{
  "train_examples": 97500,
  "embed_dim": 256,
  "encoder_activation": "swiglu",
  "encoder_layer_scale_init": 0.1,
  "encoder_inner_norm": false,
  "encoder_conv_stem": true,
  "encoder_kernel_size": 7,
  "text_encoder_layers": 10,
  "text_encoder_norm": "layernorm",
  "epochs": 12.3,
  "lr_schedule": "cosine"
}
Rows from block 3 of the image encoder of a small contrastive image-text model, named by matrix and row number. Rows with one number belong to one neuron. Each number is 128 + 24 x the weight over its row's rms, rounded and kept within 0 to 255. All counts start at 0. Numbers have three digits each. After the name is the row's rms in percent of the matrix's.
After each neuron's rows are labels from the 100 images, of 14976, where the neuron reaches its largest size: "strongest on" is what is common among them. Only what is clearly more common there than usual is listed. The data: made-up ball-and-stick molecule models. In brackets: how many of the 100, against the usual share in percent.
# gate: MLP gate (encoder.blocks.3.mlp.gate.weight, 384x192), inputs 96-191
# fc1: MLP up (encoder.blocks.3.mlp.fc1.weight, 384x192), inputs 96-191
# fc2: MLP down (encoder.blocks.3.mlp.fc2.weight, 192x384, transposed), outputs 96-191

gate.78 418:129128128128128128128128128128128128128128128128128128128127128128128128128128128128128128128128128128128128128128128128128128128128128128128128128128128128128128128128128128128128129128128128128128128128128128128128128128128128128128128128128128128128128128128128128128128128128128128128
fc1.78 420:128128128128128128128128128128128128128128128128128128128128128128128128128128128128127128128128128128128128128128128128128128128128128128128128128128128128128128128128128128133128115128128128128128000128128128128128128128128128128128128128128128128128128128128128128128128128128128128128
fc2.78 652:128128128128128128128128128128128128128128128128128128128128124128128128128128128128128128128128118128128128128128128128128128128128128128128128128128128128128128128128128128128128128128128128128128128128128128128128128128128128128128128128128128128128128128128128128128128130128128128128
strongest on: blue ball (100 vs 65); balls and sticks (64 vs 33.9)

gate.189 179:128128128128128128128128128128128128128128128128128128128128128128128128128128128128128128124128128128128128128128128128128128128128128128128128128128128128128128128128128128128128128128128128128128128128128128128128128128128128128128128128128128128128128128128128128128128128128128128128
fc1.189 213:128128128128128128128128128128128128128128128128128128128128128128128128128128128128128128123128128128128128128128128128128128128128128128128128128128128128128128128128128128128128128128128128128128128128128128128128128128128128128128128128128128128128128128128128128128128128128128128128
fc2.189 016:128128128129128117129128128128128128128128128128128128140128128128128128128100129121128128128128128129128128128129125128128128128128128129128122119127125128128128134255125128128127128128185128128128128128128128128128000109128128095128128128129128129128110089126128128127128128128129104128
strongest on: space-filling (78 vs 32.9)

gate.6 200:128128128128128128128128128128128128128128128128128128128128128128128128128128128128128128128128128128128128128128128128128128128128128128128128128128128128128128128128128128128128128128128128128128128128128128128128128128128255128128128128128128128128128128128128128128128128128128128128
fc1.6 198:128128128128128128128128128128128128128128128128128128128128128128128128128128128128128128128128128128128128128128128128128128128128128128128128128128128128128128128128128128128128128128128128128128128128128128128128128128128255128128128128128128128128128128128128128128128128128128128128
fc2.6 040:128128128128128128128128128128128128128128128128128128128128128128128128128128128128128128128128128128128128128128128128128128128128128128128128128128128128128128128128128128128128128128128128128128128128128128128128128128128129128128128128128128128128128128128128128128128128128128128128
strongest on: orange ball (100 vs 27.6)

gate.222 106:128128128128128128128128128128128128128128128128128128128128128128127128128128128128128128128128128128128128128128128128128128128128128128128128128128128128128128128128128128128128128128128128128128128128128128128128128128034128128128128128128128128128128128128128128128128128128128128128
fc1.222 386:128128128128128128128128128128128128128128128128128128128128128128128128128128128128128128128128128128128128128128128128128128128128128128128128128128128128128128128128128128128128128128128128128128128128128128128128128128128128128128128128128128128128128128128128128128128128128128128128
fc2.222 151:128128128128128128129129128129129128128128128128129127129128121128128125127128128128130128128135129128126128128128128130128129131134128128126128128128128128137127129128128129128130128126128128128128128128128128128128128128000128128128128126129128129115128128128128128128128138128128126129
strongest on: red ball (100 vs 64.8)

gate.105 121:128128128128128128128128128128128128128128128128128128128128128128128128128128128128128128128128128128128128128128128128128128128128128128128128128128128128128128128128128128128128128128128128128128128128128128128128128128128128128128128128128128128128128128128128128128128128128128128128
fc1.105 108:128128128128128128128128128128128128128128128128128128128128128128128128128128128128128128128128128128128128128128128128128128128128128128128128128128128128128128128128128128128128128128128128128128128128128128128128128128128128128128128128128128128128128128128128128128128128128128128128
fc2.105 011:127128128128129129128128128128128128128128128128128128128255128128128128128128128128127128128128128128128128128129128128127128128128128129128133128128128128128147128128128128128128128129128128128128124128128128128129128138128128128128128128128128129128128128128128128128133128128128128128
strongest on: space-filling (92 vs 32.9)

gate.138 300:128128128128128128128128128128128128128128128128128128128128128128128128128128128128128000128128128128128128128128128128128128128128128128128128128128128128128128128128128000128128128128128128128128128128128128128128128128128128128128128128128128128128128128128128128128128128128128128128
fc1.138 308:128128128128128128128128128128128128128128128128128128128128128128128128128128128128128000128128128128128128128128128128128128128128128128128128128128128128128128128128128000128128128128128128128128128128128128128128128128128128128128128128128128128128128128128128128128128128128128128128
fc2.138 083:128129128128129128128128128128128128242128128128128128128128128128128128128128128129128047128128068128128129129128128129128129128128128128128128128128128124128128128128128000128128128128128128128128128128108128141128128128128128136128128128128128128129128128131128128130128128128129129000
strongest on: purple ball (100 vs 27.3); balls and sticks (67 vs 33.9)

gate.330 150:128128128128128128128128128128128128128128128128128128128128128128128128128128128128128128128128128128128128128128128128128128129128128128128128128128128128128128128128128128128128128000128128128128128128128128128128128128128128128128128128128128128128128128128128128128128128128128128128
fc1.330 151:128128128128128128128128128128128128128128128128128128128128128128128128128128128128128128128128128128128128128128128128128128128128128128128128128128128128128128128128128128128128128000128128128128129128128128128128128128128128128128128128128128128128128128128128128128128128128128128128
fc2.330 016:140178128133135156128110128128128141128128128131129128128127128128128128128128129128128128128128128128229143129128103128124128128129131128173127127128128128128123128128128128128111128128128128128128128128128255128128128127128126127128128139127128128128128130128069130144128128128137138128
strongest on: space-filling (96 vs 32.9)

gate.260 603:128128128128128128128128128128128128128128128128128128128128128128128128128128128128128128128128128128128128128128128128128128128128128128128128128128128128128128128128128128128128129128128128128128128128128128128128128128128128128128128128128128128128128128128128128128128128128128128128
fc1.260 429:128128128127128128128128128128128128128128128128128128128129128128128128128128128128128128128128128128128128128128128128128128128128128128128128128129128128128128128128128128128128096128128128129128128128128128128128128128128128128128128128128128128128128128128128128128128128128128128128
fc2.260 406:128128128128128128128128128128128128128128128128128128128128129128128128128128128128128128129128129128128128128128128128128128128128128128128128127128128128128128128128128128128128128128128128128128128128128128126128128128128128128128128128128128128128128128128128128128134127129128128128
strongest on: yellow ball (100 vs 41.4)

gate.207 136:128128128128128128128128128128128128128128128128128128128011128128128128128128128128129128128128128128128128128128128128128128128128128128128128128128128175128128128128128128127128128128128128128128128128136128128128128128128128128128128128128128128128128128128128128128128128128128128128
fc1.207 182:128128128128128128128128128128128128128128128128128128128213128128128128128128128128128128128128128128128128128128128128128128128128128128128128128128128128128128128128128128128128128128128128128128128128128128127128128128124128128128128128128128128128128128128128128128128128128128128128
fc2.207 298:128128128128128128128128128128128128130127128128128128128128145128128128128128128128128124124128128128128128128128128130128128128128128128128128128128128255128128128128128128128128128255128128128128128128114128128128128128128128128128128128128128128128128128128128128131128000128128128119
strongest on: small balls on sticks (65 vs 33.2); balls: twelve (35 vs 10.5); balls: eleven (30 vs 10.1)

gate.59 742:128128128128128128128128128128128128128128128128128128128128128128128128128128128128128128128128128128128128128128128128128128128128128128128128128128128128128128128128128128128128128128128128128128128128128128128128128128128128128128128128128128128128128128128128128128128128128128128128
fc1.59 188:128128128128128128128128128128128128128128128128128128128126128128128128128128128128128128128128128128128128128128128128128128128128128128128128128128128131128128128128128128128128135128128128128128128128000128128128128128128160128128128128128128128128128128128128128128128128128128128128
fc2.59 383:128128128128128128128128128128128128128128128128128128128128128128128128128128128128128128128128128128128130128128128128128128129128128128128128128128128128128128128128128128128128128127128128128128128128000128128128128128128089128128128128128128128128128128128128128128128128121128128128
strongest on: orange ball (100 vs 27.6); balls: twelve (26 vs 10.5)

gate.120 266:128128128128128128128128128128128128128128128128128128128128128128128128128128128128128128128128128128128128128128128128128128128128128128128128128128128128128128128128128128128128129128128128128128128128128128128128128128128000128128128128128128128128128128128128128128128128128128128128
fc1.120 381:128128128128128128128128128128128128128128128128128128128128128128128128128128128128128128128128128128128128128128128128128128128128128128128128128128128128128128128128128128128128128128128128128128128128128128128128128128128000128128128128128128128128128128128128128128128128128128128128
fc2.120 209:128128128128128128128128128128128128128128128128128128128128125128128128128128128128128128128128128128128128128128128128128128128128128128128128128128128128128128128128128128128128128128128128128128128128129128128128128128128000128128128128128128128128128128128128128128128128128128128128
strongest on: orange ball (100 vs 27.6)

gate.45 160:128128128128128128128128128128128128128111128128128128128128128128128128128128128128128128128128128128128128128128128128128128128128128128128128128128128000128128128128128128128128127128128128128128128128128128128128128128121128128128128128128128128128128128128128128128128116128128128134
fc1.45 187:128128128128128128128128128128128128128142128128128128128128128128128128128128128128128128128128128128128128128128128128128128128128128128128128128128128255128128128128128128128128128128128128128128128128128128128128128128130128128128128128128128128128128128128128128128128143128128128124
fc2.45 143:128128128128128128128128128128128128126178128128128128128128128128127128129128128128129129122128128128128128128128128128128128128128128128128128128128128255128128128128127128128128130127128128128128128128128128127128128128128128128128128128128128128128128128128128128121128128128128128130
strongest on: small balls on sticks (100 vs 33.2)

gate.287 255:128128128128128128128128128128128128128129128128128128128255128128128128128128128128128128128128128128128128128128128128130128128128128128128128128128128128128128128128128128128128128128128128128128128128128128128128128128128128128128128128128128128128128128128128128128128128128128128128
fc1.287 232:128128128128128128128128128128128128128138128128128128128255128128128128128128128128128128128128128128128128128128128128128128128128128128128128128128128128128128128128128128128128128128128128128128128128128128128128128128126128128128128128128128128128128128128128128128128128128128128128
fc2.287 110:128128128128128128128128128128128128128137128128128128128128033128255128125128128128128128128128128128128128128128128128128128128128128128128128128128128127128128128128128128128128126128128128128128128128122128125128128128128123128128128128128128128128128128128128128128128125128128128128
strongest on: space-filling (94 vs 32.9); balls: three (38 vs 9.8); balls: five (28 vs 9.9)

gate.212 413:128128128128128128128128128128128128128128128128128128128128128128128128128128128128128128128128128128128128128128128128128128128128128128128128128128128128128128128128128128124128128128128128128128128128128128128128128128000128128128128128128128128128128128128128128128128128128128128128
fc1.212 629:128128128128128128128128128128128128128128128128128128128128128128128128128128128128130128128128128128128128128128128128128128128128128128128128128128128124128128128128128128127128128128128128128128128128128128128128128128128128128128128128128128128128128128128128128128128128128128128127
fc2.212 530:128128128128128128128128128128128128128129128128128128128128130128127128128128128128128127128128151128128128128128128128128128128128128128128128128128128128128128128128128128128128128128128128128128128128128128128128128128128128128128128128128128128128128128128128128128128126128128128127
strongest on: red ball (100 vs 64.8)

gate.227 236:128128128128128128128128128128128128128128128128128128128128128128128128128128128128128128128128128128128128128128128128128128128128128128128128128128128128128128128128128128128128128128128128128128127128128128128128128128128128128128128128128128128128128128128128128128128128128128128128
fc1.227 159:128128128128128128128128128128128128128128128128128128128128128128128128128128128128128128128128128128128128128128128128128128128128128128128128128128128128128128128128128128128128128128128128128128124128128128128128128128128128128128128128128128128128128128128128128128128128128128128128
fc2.227 006:128128128128128126130128128128134128128128128127120129128128128133128128127126128128128128128211128131128128128128128128128128139128128140118129128124128128128128129113128128128128128128109129133128128128128128128128122133128128129127128128128126128128128125193123127131129128128128128128
strongest on: space-filling (65 vs 32.9)

gate.293 302:128128128128128128128128128128128128128128128128128128128129128128128128128128128128128128042128128128128128128128128128128128128128128128128128128128128128128128128128128128128128128128128128128128128128128128128128128128128128128128128128128128128128128128128128128128128128128128128128
fc1.293 381:128128128128128128128128128128128128128128128128128128128128128128128128128128128128128128041128128128128128128128128128128128128128128128128128128128128128128128128128128128128128128128128128128128128128128128128128128128128128128128128128128128128128128128128128128128128128128128128128
fc2.293 183:128128128128128128128128128128128128129181207128128128128128128128128128128128128128128128000128131128128128128128128128128128128128128128128128128137128125128128128128128128128128128128128128128128128128127128141128128128128123128128128128128128128128128128128128128128129130132128128128
strongest on: space-filling (89 vs 32.9); balls: three (37 vs 9.8)

gate.143 270:128128128128128128128128128128128128128128128128128128128128128128128128128128128128128128128128128128128128128128128128128128128128128128128128128128128171128128128128128128128128086128128128128128128128128128128128128128128128128128128128128128128128128128128128128128128255128128128128
fc1.143 116:128128128128128128128128128128128128128127128128128128128128128128128128128128128128128128128128128128128128128128128128128128128128128128128128128128128129128128128128128128105128255128128128127128128128128128128128128128128128128128128128128128128128128128128128128128128062128128128128
fc2.143 258:128128128128128128128128128128128128126116128128128128128128028128128128128128128128128128128128129128128128128128128128128128128128128128128128128128128131128128128128128128128128128128128128128128128128128128255128128128128128128128128128128128128128128128128128128128128128128128128131
strongest on: small balls on sticks (72 vs 33.2); balls: twelve (36 vs 10.5)

gate.51 142:128128128128128128128128128128128128128128128128128128128128128128128128128128128128128000128128128128128128128128128128128128128128128128128128128128128128128128128128128000128128128128128128128128128128128128128128128128128128128128128128128128128128128128128128128128128128128128128020
fc1.51 250:128128128128128128128128128128128128128128128128128128128128128128128128128128128128128000128128128128128128128128128128128128128128128128128128128128128128128128128128128127128128128128128128128128128128128128128128128128128128128128128128128128128128128128128128128128128128128128128128
fc2.51 112:128128128128128128128128128128126129255129128127128128128128126128128128128128128128128138128128128128127128123128128128128128127128128128128128128128128128122128128127128124127128128132128128128127128128127128129128128128127128128128126128128128128128128130128127128128128128128125128139
strongest on: purple ball (100 vs 27.3); balls and sticks (71 vs 33.9)

gate.186 164:128128128128128128128128128128128128128128128128128128128128128128128128128128128128128128128128128128128128128128128128128128128128128128128128128128128127128128128128128128129128128128128128128128128128128128128128128128132128128128128128128000128128128128128128128128128128128128128128
fc1.186 299:127128128128128128128128128128128128128128128128128128128128128128128128128128128128127128128128128128128128128128128128128128128128128128128128128128128128128128128128128128128128128128128128128128128128128128128128128128129128128128128128128103128128128128128128128128128128128128128128
fc2.186 184:128128128128128128128128129128128128128128128128128128128128128128130128128128128128128128128128128128128128128128128128128128128128128128128128128129128255128128128128128128128128128128128130128128128128128128097128128128128128128128128128128128128128128128128128128128128000130128128128
strongest on: balls and sticks (67 vs 33.9)

gate.322 088:128128128128128128128128128128128128128131128128128128128128128128128128128128128128128128128128128128128128128128128128128128128128128128128128128128128125128128128128128128128128129128128128128128128128128128128128128128126128128128128128128128128128128128128128128128128131128128128127
fc1.322 098:128128128128128128128128128128128128128128128128128128128128128128128128128128128128128128128128128128128128128128128128128128128128128128128128128128128128128128128128128128128128128128128128128128128128127128128128128128063128128128128128128128128128128128128128128128128128128128128127
fc2.322 413:128128128128128128128128128128128128128130128128128128128128128128128128128128128128128128128128128128128128128128128128128128128128128128128128128128128128128128128128128128128128127128128128128128128128128128128128128128128128128128128128128128128128128128128128128128128019128128128128
strongest on: balls and sticks (72 vs 33.9); balls: three (49 vs 9.8); balls: four (31 vs 10.2)

gate.275 238:127128128128128128128128128128128128128128128128128128128128128128128128128128128128128128128128128128128128128128128128128128128128128128128128128128128128128128128128128128128128128128128128128128128128128128128128128128128128128128128128128128128128128128128128128128128128128128128128
fc1.275 229:128128128128128128128128128128128128128128128128128128128128128128128128128128128128128128127128128128128128128128128128128128128128128128128128128128128128128128128128128128128128128128128128128128128128128128128128128128128128128128128128128128128128128128128128128128128128128128128128
fc2.275 006:136128128123129128129128128122000127169128128128128128128128142128128119128128128124128128128148123128126122128119128129153128128121128129128128128177128128128110118000128128133127128127098128128107128143128126128127140121128128130129126128131128132131128139129128128129128128130128127128
strongest on: space-filling (78 vs 32.9)

gate.23 398:128128128128127128128128128128128128128128128128128128128128128128128128128128128128128000128128128128128128128128128128128128128128128128128128128128128128128128128128128000128128128128128128128128128128128128128128128128128128128128128128128128128128128128128128128128128128128128128128
fc1.23 370:128128128128128128128128128128128128128128128128128128128128128128128128128128128128128138128128128128128128128128128128128128128128128128128128128129128128128128128128128126128128127128128128128128128128128128128128128128128128128128128128128128128128128128128128128128128128128128128255
fc2.23 276:126128127128128127128128128128128127122128128128128127128126128128128128128128129128128168128124128128128128128128129129128128128128128128128128128128128128129138129128128128129128128128128129128130128128128128128128126128128128128128128128128129128128128128128128128130128128128128127255
strongest on: purple ball (100 vs 27.3)

gate.28 229:128128128128128128128128128128128128128128128128128128128128128128128128128128128128128128128128128128128128128128128128128128128128128128128128128128128128128128128128128128127128128128128128128128128128128128128128128128128128128128255128128128128128128128128128128128128128128128128128
fc1.28 268:128128128128128128128128128128128128128128128128128128128128128128128128128128128128128128128128128128128128128128128128128128128128128128128128128128128128128128128128128128128128128128128128128128128128128128128128128128128128128128255128128128128128128128128128128128128128128128128128
fc2.28 670:128128128128128128128128128128128128128128128128128128128128128128128128128128128128128128128128128128128128128128128128128128128128128128128128128128128128128128128128128128128128128128128128128128128128128128128128128128128128128128128128128128128128128128128128128128128128128128128128
strongest on: green ball (100 vs 41.1)